{"model": "image deblurring model", "dataset": "cartoon faces", "train_examples": 101725, "image_size": 48, "crop_scale_min": 1, "horizontal_flip": false, "task": "deblurring", "loss": "charbonnier", "arch": "dncnn", "norm": "batchnorm", "hidden_act": "leaky_relu", "channel_attention": "se", "depths": [10], "kernel_size": 3, "stem": "deep", "widths": [96], "init": "torch_default", "optimizer": "adamw", "learning_rate": 0.0017, "beta1": 0.9, "beta2": 0.99, "eps": 1e-08, "max_steps": 6700, "batch_size": 128, "epochs": 8.4, "lr_schedule": "cosine", "final_lr_fraction": 0.05, "warmup_steps": 1340, "weight_decay": 0.2}
Rows from block 7, named by matrix and row number. Each number is 128 + 32 x the weight over the matrix's rms, rounded and kept within 0 to 255. All counts start at 0. Numbers have three digits each.
# conv: 3x3 conv (model.blocks.7.conv.weight, 96x96x3x3), inputs 0-9, a 3x3 kernel for each
conv.0:133146150095086118103133146115163138113157125133123125120135135139146144109103083107151155117141139119110108111138143100120144133144148122160133142129116157149129075162144102123156141152143118157128093139123083126101154175159166179143132114109135126111119097091132122118
conv.1:147116127103114132113147100092154132158144142082120072136055128149106053123163120113255147173171211176226210094152167134129121126160111018145076138173108061109082091111135090160120061100128131159043143155144100138121074155106120087129138107134149125104119109090099144132
conv.2:120106083144147123148150127121134134105119122176111137154116092158219189105090080219102162130137085155132105102115145149122128142163144156207161108121070144113110119129096112182114092138111170133109148129145148110094132124120148168149133143138156194168179193152173167130
conv.3:154110124116112102131154132180158167133118120107115107194118183110097087113172112089119164102172158080128100156152147139145163134152146084045106117172167166179142135130131175171161132166115147048130100115200165148155145137129121092087123134096215139165166122135114128140
conv.4:110136127077093113134166157094106125129110124098158159135133133133151134129138152112131112139108130107125117118149133104141143107116120086120114117144130143131134105152115126186110144154104072136111120137138121136154203255191139160153149134143087057087063045075119112132
conv.5:091105092143211184142145168154116116108099101125113096111127116136188168101079086139144119143129135090155120114126116107119105114142123138207138145098114140093114141159109077143147146116074105125165160082135103136124138136128117148150082137134162187128175193143150133104
conv.6:164165144132127146168122109111153086133180089123161133139136146155160139106123106109143142109114117071092114121100119119120144140149155200137140161119144136127153180169176159098182144121187117116136115139143129134106126128123130177122113130115142139141141113130132099114
conv.7:132139152135124147134156132087174168117151144210097097113131121089123087089123118157178199099191112141058070094124104130165132140165114077093085110145113104137103178169180195150116109147145080146140152098097132070036116152118125121116135111106118115143123152112129141109
conv.8:154135112153120113119135144118151166119103117139192154097095107117164099129098115123157174151145196129152090090140110101178078155132093091173052152164099106116116164172150102215148130096095118129155086133085187148069122154124118145113153157140181127118151134121133130134
conv.9:126127138093135154097085157152130154203133094171129131087169184249049136104157149129097110130171109140120152098163096053185145076134123115049125174046117120155139081153155255140134133176116164172100138099114102137153140123121123129145139125145170132160133126163153139141
conv.10:093132155131126159130144149099124116118135138081114114134133094129126099117088138164156148173177140134114168161143115224175110147135100085102126117132210137126171065090107102110157126124101127139122080167131061155174147090126147105140107081138112131109099142090096136111
conv.11:083102107108113128118094144126143117141124119122140092160171143109141119118124085114151115110109106112115064153129152159139149136132119167213193152153145132191154124137134094141177060107167135131184154100147080090127149119111124117141099112106148156152169152105129134106
conv.12:121125118133133127093103108156129159090097144147198131155200126111104167202208184118138152166155138151138115178189155143175134109087104105061083124137159174166122156111147091144108169155088155128118150116103130143117111134105090091087133137125100090115078094104094109134
conv.13:149103050142115078125144103108074071092032148118076093109136165162094145118123132099027050116088000156020062100169124147117110129136135147156114120189169122147083162166128138142120111143162159109139166166145167157152165132200190130149142119127092126123124134142138125122
conv.14:131132126132145138155135128103161118070138158051145184100093113105121100114146142091186101176081176116061175142181120098152140127118131109146141140142111131133065082090090115140159120150140202159150103113105123157141119140097121116131088135158106115129080062097127139143
conv.15:093109119084073088148120077093071111096139095108100130095106148189145132099148122124163159149130128126123121140206146122131135178154148111093112134187154070151085119124105107203140115126086104154129115166101105150115067101111105117088119145123140115117138119118152144154
conv.16:132137153104110133141118123112142115142129130141122156115140142102091096135129129110148093130151133144080146120129132132154152113116144129152143107110129124131139161112120137122130110135127125152147126116128120132134165198154129133143133094106138090115087044091120093116
conv.17:083092083130133116126139138085154162122142112077075076206236153147126121091082103099137157177118239101129182069096100109124117098114099242255191102084090131098137135081117206124093209102150095072126127146145196139118127137088110157064121133099140118125114098145135129101
conv.18:118141116107197093100184138128147109131113105110145144113125136142105139110110162125145108134106108135131129137138113112138118113099111121121123139153137102124119110078112121117133127131118120117094142125088127122091218132112198110091180115121128101139084128168096128156
conv.19:106120120131156122156113054161154114049171140108092118159130144064163105092120175080063089100142085142090168140078127220117086142144153067118112106131162085070129137124151135157180038171114179102206070171098149093235105113102090151122114125106130161149119150149156153125
conv.20:100142143097142088137153102072120132138097150114149167140094122116164129151166141143163108099155129150160136065072074108144112125131134111143093075180064027184076127144126138203150127229140151185152141102074152186098140078149129084115128144142115144121136168145137160143
conv.21:163188113143140113133141127081134080141149104104141112046007056148115121150196130135194141140150192150142182145110110143081110101108130133173102110130098145145156126123185125148142115148124135170175168152091168151110106102117132127088130187135105131149133117139140126103
conv.22:090076119090119106061109161089145130077160117081158122156168138131078146171122165169098119117084177086119130098085103125154091045124131162146151121143172108124154132123104216095151116050115112073164062143129095176099139127137110087120103152148138169131177121134173115175
conv.23:111110126125138119153205130103124162126142137129158133146149123132112123116115121126166138128144151120193139123115111139152104105130127143143124117147140119110116142144106141153115144190137144132135134129118127118140115123139112095128125119118114118123170217139143170159
conv.24:110138122117129093111125137142150123171119124188115093098125144115138130132118118099113099213076184098182115081117145099128093097150204061132199081126118075085147116106171094213137135138073172101131137130145090147068162125150138152176115165163135153123148113094166161135
conv.25:141140155105097084137136135133140116125095084131098113136152139150134145127104157151150146148115152164084140065089086122140131116151141150145146128124136127129138131117117127124121114116140155156148123116129138161139182223192131150153142123129118059092098087090152157126
conv.26:107149146136131145112148131221133187132146204138066147160101091085191173131077101148121057143143100147131062125124135168133119137146106119115144159164112079134101171117104133155088128120089114143174162152187161142190091124083128113114143133177129113150121062162151080118
conv.27:083140099098119143134148145154123130141119164124120152097130108118165156127096113141098130101174079197134122100209189129166142152135131180079085065140149077143148102127074081095021192143051092129082076148100108093052129148142117146143116146108096156131123131139142126155
conv.28:143120121117164109102153128103130108149121125112139125089128140114111188132139132110104122165081164129094141096131137115118120142115146110146109125118127111115149125129122122181138095148140134138125115152114087103114124136149127101106117104143130117127073129148078126122
conv.29:118127092157154127152151134126055105136106138139090091121121132136101133145146138168114126152103142139132103124119128110141132120131127177140119145117131144150130150154145105131125084133136137131163141118157150134167095091161111101163140115140116141113181195129123141108
conv.30:113148100122127059123144052089080147089166137111136182125117104129110129134106131140087164125153167194138225156098058157127077150108047063061158128132149139104155140151104204106105222172125116094213102093159125070061097173118122154119075157144155120137126142157108127140
conv.31:164161192085127146139149146050155116062162115104170141123068110152164159152144124127142066119144106114105078147114117114149105140143133155173155127096124179100132168118170109128137151100153109205191139095143164134137166096115123129092150159136077000094117116128150128118
conv.32:101063127101126099131139137103133089147079066058066102132166117129087066065131088129128207164187038129149201095134118139141111113158151045142155199101110158106163136136080099077118118167101063151096050013104007119051129094105099109103091104097146139103118129133152149117
conv.33:091141148121132170157103100154136115178141132132123097149134116089149174135145109150122089149167125122162118114129128111148118104130105092089110144162126137124099132107153111151142115143115149143189185175114145160176129170183076144197112139162121119114173136108129120118
conv.34:172159154104101125073122123146131114147110118141129192140156124092115093170146170127128139127102129105078091140086128114114153153079117160135108127110103089136144150103117084112163127124097131121162144095087132110129149142134135146128151121138101046061117093096106100139
conv.35:115123114139113081153099077117132123134131103111134121125146215235124047087153158140131111149134186119126172093126076075104134141109135183187090126085142112174143101118130109207131107134097080124134135146141120146123139114140125096131120112143161154178200180161164180161
conv.36:136143127130138149099094123116148154134171122166117125150110114136203126118102136138089091096166064135113107103085111111133116132173125065194087109162088103111060142167150191122104140130131114186116164090074124102176172181121120119132106132148126112093098096104101111126
conv.37:134189123134147165107156115173126182084085147127128162179135135120132115216132185165134119132139148144130183129147112150179171131117096131117106161152123099142144101114091112125091098156147192101113180098137146177130157194150108146137119155124116183135176115133128087121
conv.38:171169137138091143117044135102125128110147130113130113136122142138106109145142125100125096093157098092125074150141129118138121128149149177149136136117121117129128101181122101154088120204123178158139163151155177181146110109127133169179109132144153124101138088065147107114
conv.39:164159120107131133110127108153111131117100158131116125113105135167181131098098114123132120141202101147145109113114135151139160164145113122151102151132118077123096104142134207052101152142113087146120114129073071126087161139126120114111097078075146152147108137114092101117
conv.40:151147131121089107161151141102109166161120138114073155141115096108136139115103127146142126148094099115107120069051115147125136061084127182231160124179117077155080162101133130141105111155143174144154105132190175196210162160154093100124167114149110129107110091101156131139
conv.41:139159126149201181104114138145090110094140126103129136136188175155144128174157118129108105114136090118135080156172126127135159177147147100093087145140098146134093124140110180145141150088118070068051117122084131148078128150147134170124109157125128131146096108131117084126
conv.42:107118125153090130149092162087104130144168106163123093162067132126176173142126130190180134135157156144189172144139110115076089195118143177099148133093115112129123060148096102158117118118108125127086093118056062114059083088077069110112105108106094103135106094132133092143
conv.43:106110133161119097162143132081157178086171177104130114074076112156152165142107157143147147116146115080109115155099132169151137169143147173127131165075120124130157131159136120112114139194169132121158135149206105062152103103102143149148121085078102099158135144123122120110
conv.44:161130121131127108125127135186147189204115192202146182116147119100113110149140120165157156146151179167143173065139128096123099099090119070126067085147034026067057108075085075180116066148125164143132098104090117136125104116117128106136182161170104113102138103113160124133
conv.45:116096108115112096095128114104122121120091111101115115103113145133137155124112126137120103154139122138166159119143108121139118161124114102145129106133116122156110090110115105128114090115132099158101118147096124179125136129145131131144141133166158153141144197149130159153
conv.46:095097126108134100127140088087064124116075129141095142135135125147090189119123104165108116133140059102103174118152119119127139152153104112109138122160152134122098106150138150151136124123178171126128113157191097166193102090119156113096172164155112118145075057115132137139
conv.47:158156137139136132137140147189075223127152229182125185115075110191127127144224162161082186171135184227106155094164103133133117117161082120081164172083100111138132107150135102157144074131029146122137090127170113116081118102122145153131144141123128129118135137154137127147
conv.48:133139128092121122120125129101100119118126132141129216095131105132117134157175132095107085142157073135118108106111080142120113113132133093097120171194131095100082170094091201139143146110151154106132119110079138164161118140126122109088127147119173170119116136148134165156
conv.49:137136115118115096070099119123139182166161101114089150148089106111079081092101075157142108116148145108157130130130131103106087144158126153224106117091106163125145141096134086067130154133112178168103117119103026100088122142143156121117108107117128126099162135132151086151
conv.50:087111141105116184104119176176119105163148107137134114140127154113134130153137100121110137136116118124148155097082173059122143142142133220119137109130111057124124079107123071094170098087065142142146141190141052161112115114133137132122118138137143151142205141111139095110
conv.51:151142146179122121176115094168146193115111192137138161098102074110159142120087118128146168099122233106138202167155127133166089134161114085138102111149127101142154098122091090172098062166120167101152129132144159171141126136147120129236111095151130132105178132094141110109
conv.52:141162120121150140118174144117131117138120143104112131125110089153170131121065097091103136097092136084086111131117151120157152136137130187197182106097118118109104147141156129120169129114134090148134130184173106169176116097116138121100126112103087070105097102140079112162
conv.53:153139115134138122159137132000121128043104111086119165135098151089107163108095116000086116048030142000108119162136151145126111146123131058152168190150153197049139100086152078105176166079127171206112165193105190152113101122124077159125106129113073109155077129136116127106
conv.54:106113146102116131078130111095107126133101117116172155089126111158051047152132152099130120119146091120148097144170132121198121097132117184092114118157163102100113145121068165183135131145116086104102145141127116141095123116147169096102154157166116110118101113118107158129
conv.55:086092102135141137169164150158122103129105113147144133140119113082081085122140145121116132120114126165128124122133119123136128094124111140133136102141145111112105118104140095103112135126112116110132115100054128103113088091110080089129128144157122108107150176124148138115
conv.56:097164164107145184155146164135159136131146102182116151117103101126123110142113110176150117134201066173120135121121132142141104116156084115126087121154163128167145148110105227139149124119106184138083177114089158095003137149137119120123112128154126114136113094130130115125
conv.57:130114109099146128088168135111116104140125152133119113139073062103226185128121079165128131156121151148109144147134152119066078153156178120137132116131089094122080107113137131148128106143106162142125170103125130156140118101106126117114141160165109046123056079155081111122
conv.58:155142140137121101155177134126066113123000139160081121116139140149113139132128132121155177148112175116134164124108094108136138120109138136129109125161131127102092094097132096123132074096136167111135110137133129165112119119114142104086150152150151147146156100125175131146
conv.59:087120127115161140104150136127074147131090114103140118127129098072144122116124115106141097106188111129128131113143114091157132102138132159153103120128133105130164147148131122142149118106121107125100209152157152138084160149131140127130133117124088091148064042117094107134
conv.60:133118164159145163114111141111128176159180166106110160122097094189144096102101098156026107093041149052113155147121131110157143080092102155082114115043092113096129119133056095151110101137070134208178206161134069130171119121120156115117130106136161112118177152133151124156
conv.61:156152135164169167118108117129122110079137130129106102120112130139115118105115120114120132129120114084115125132130131152140122148167123146160145167144128160158107125138116130175111132159148130136157122128152104102122094108111113136120099140111215255209163156144139130138
conv.62:124150210098104136122118160105117113125184139040074033057082047136136116090168131079212077042168112109146115175233229153165160154128140108010113102110148076137141105096107119179152164095091106094146099083098070072150146114131134087111147110131104124078157179129125150120
conv.63:128117124143151129138148123164091144148092130123162114077066071158173135069140092145122086120166115133123139126133119144139121143093100090148117037155090071100075092170121033205132139192126146080140139100087149155088101117128153107120126148131150125124142122117134136129
conv.64:142129129132166115129125143116124147079100096104110105139117131111131141134118116149171164133142155133152134141137148144110118136124113159163124152134126110100093120109105124118116137106099073097118102087092084080129153157141135147150092121119142167148180149170156121134
conv.65:079121098094120096099134132051139134047088128105158168136108138116137126122168125097053089117125077098127080105130173115141156175157137162070088215185138232119134163082128187129128189133168211093102151066056145046064136145147171162137143156125146104131099124151055085094
conv.66:146124172117082130165088128118151130079115125139153143114110106117115142128122123138103150111106159129123132128101153184153135169115123112068192138100130117107124122099109173199117098144123145165115064069123152120121121125119104155139113146139181128127165155134198163152
conv.67:147145138111120081087161136127160125168143139127126150124112100140116116134113125121158124143143097138170125145151115126157120137129112131144133113097099163121146113114123162116152170091155127152113134181151095176181149153139139161124102146112117133108166189160146185190
conv.68:070140127122125157117117113036155021159111096219067132121120124091156156096093130143193092039100047160000200155123150122153156084167089052164094153131128097141125164139152186116126072117112151094194153046096171149096099202138096133149142124137149121128083074128122167130
conv.69:116120115108098109108119113175128137180104173102141135116193171179111113123128158115064142081159144113125150084118123084167141090105103144111083086141155121107083115116146099136088170120138111153134130140131129109117094121136101137121141123104140124147109095115121149142
conv.70:166129107111114077116094070075161085121152080083124141160102120174181122167042126098183143152070147106149166136072081133109134136108141107196161144115150131150147147168123095173206140143119154155069092132094096106062126133119107119098107115108110099152180148195142143081
conv.71:158129128147136113150220159169143089175110128144139098111134112109163126096095093149095125123118154145136145106162162105138112148106089155096079143191176134154084089137141035140153156164113123114108145144084116154124165146156148120115164157145129121102100134128131113121
conv.72:132136135116111136152122139126138125158096118128106167160209196137107114138102094103135115092157126099130114095123092149180112079128102142153124129131122148127163124129117136138159129122148113174148101128112135157137153177153134138138125112115149168133154135140162131145
conv.73:142116115112121084091111095213067110203094101171139073128139160133106156152115170125170141160163206112208188120142104096139120118107141089109122135159117118181111072037104108137134086115129172120080166125076187170070136107132150100157143105132117129142144108125146121174
conv.74:090139138133091150131079167105189117199135132182098084107206149136099133165128118099170123177107113192147107098140163106115101080175123105150080149134114111131126134077130137131092039110140146049131174102084133156198123155154124100118155101093122177155139110119133102089
conv.75:094104110163238180110121138148115102093134119116111097151158161141132117137198139138114162100128137103155114173240205126127161135132148160147122115164113128136096138139141127182151169117075098108119159118128107130157132141152132149140107151129137140129120112110094111121
conv.76:127139170104098121121112120174123111166137109148132180129138197125074071156132127088118110125145135127116137155175098145210172131152147168104180135092146088104159089096094121141150111144103132153122149161148097128128126120121138111126119104124074078103163120101132101087
conv.77:101132118132131094133082094155185127121137223127177128166178097142135216171169111068138081091120212076132153157167124159137109149120131163095151099093148153131118102097127086091099215075053191100119145162130147133065115173164102184155151125125155134131104122156125130127
conv.78:077071094162152143113109123176093124146128149115121125110123100095095100108144136155157164155171117142164103157183129116112085129163123089073095112210148132143109164124189149140102140112098108085087135103106072087148089131124124157121127155167153160126181150125122124096
conv.79:115101144120103152158144141059169134045117092079127100163136120134157164162121165083164077108076061084062050124080102106120150165105154076126118140171155063144106107138139123122157158164091126155098064155160093078130126162127069134116149180154121121121125124114091128135
conv.80:127116119134110118116134104149118107148053134127070120131156129154107146142164113157123159173045145156131110109135139130096138121144159136095117125129119119122131079112132089126133100134107156103131136117099121135244160083104177185125157139107122127137149173112168184121
conv.81:078087112138148136153180193100167120146188111121180155161206173134142126166140121142129124155155164122142154109164152134148153130121131138126096174111116156117146094146076158203165174141133137118121115075063152147115144189173132160141126132117113116127119125121155136143
conv.82:128105117130106136129109108167111147137146155153160132131106117123047180158151159131170124109150137142179134117104100115148068100152098105116118095135119125123136148075107150149168124080128098097075151145096188168077149120125123068104158174150096103130136146104170153107
conv.83:102098119088116104131146155149147136127100138112132161142167180133116150141135146167123136150135130155152157102098115140133142094093110082110096117114135108116116110132125110111110102094120180171156149147104136142139176163204128107136135130147057042046097114096104138119
conv.84:134128117109130143109149108152126154122130181145150148119095137160179152138137133167137134130180125201147121101159156132133117146154133144173129089130074130161068173177131140188130102166120076088135115131171136101084136138102206210146141155161113107133077059107125117114
conv.85:161137145132105148153110145096139159110197118091104112105117138176088169214133144177133140130157115126127174106078085088105077032116063145131216106060139169052165101176150119180112136113187095147163123104136141133112122110122112125113177125172113136112142116105116131116
conv.86:134117140105115129100116105090197146147102112128072152119137137163214163133064169150111164132168140112168134134115168176203130155189156123169110100103126093108110096180104077168117144110065108109109112104168111105133123105118126137154122098119145105128136132123125167130
conv.87:121102112127121112106115116090122114138085102119110120081115120130134137143126109121133154126151125149120138144145164159126147140101148170124178139149133111107099105103113115140116107102124086106101075109132084100094140126142143136141151141133152157154152169143138141124
conv.88:105105099122121086145089117149090155137106123171093088096155123104091133151107128138106161122194124149129129119154157121152154114148115136072020113094098077152174162177149131143140134202165090105099106116051127086094097086079089121077096092079157165125159145125158141152
conv.89:122111061111152074148130066181111127143106161153168145084137096124083152127103146112122117100095185104131145115118091117107101078087141106086100086152163090128156107117100053149128112126152142075121132097049113146017086123181143098168150124139148150119111146117139109141
conv.90:123094120154139154133150138144119053122067077117205151119138106102138079127136110139181117160103101168173124185246197134175150168145163130138112138062089075090084169119116097140160142145116134131160097112118145164105084090130122098118184172162173153142146150096162133134
conv.91:120127123113086066150171047149145138119179176143126149109081128094077107092048087166129145121117176127085184107088127081072163159074133090080103165145109142126132112105129117120124123118103128162110074148128151150129138128120098113079137133112092133106085119120123122128
conv.92:182132174148128132113135135180191127214142160136169043148132124151142116094108097127119053157070092127113079042097217119119105120141181091166139057150085072130086102128154055119115129156151144167097182121094040141135110080125128087138127079102117101112160160111146112126
conv.93:129142140178137177137055165128128108160122093136102076119116130115113133123131075078099089121156089112109055143138180128145148080178168133079088188116157168127113135162092160170121140172184167177119135076139162085150115136133121161139128139101122115122113083111127073095
conv.94:132093123170146120151144089149114094120133105125145128105076086191191115107098104129122148130081204124122193114111150128094183155094148145156096104121095134158119111151126029155131122154160143083141143117057135147095115099126131084108141127114113193166188229169157176145
conv.95:124143129123105111156134138072128094095192088127144008101116126083135130018076041119165080109169111124168078193110114202094154128126143126074095101172161136108096104085110223136131191149152126152119164125080183008162149120118107087106120108112129115120100134147142149098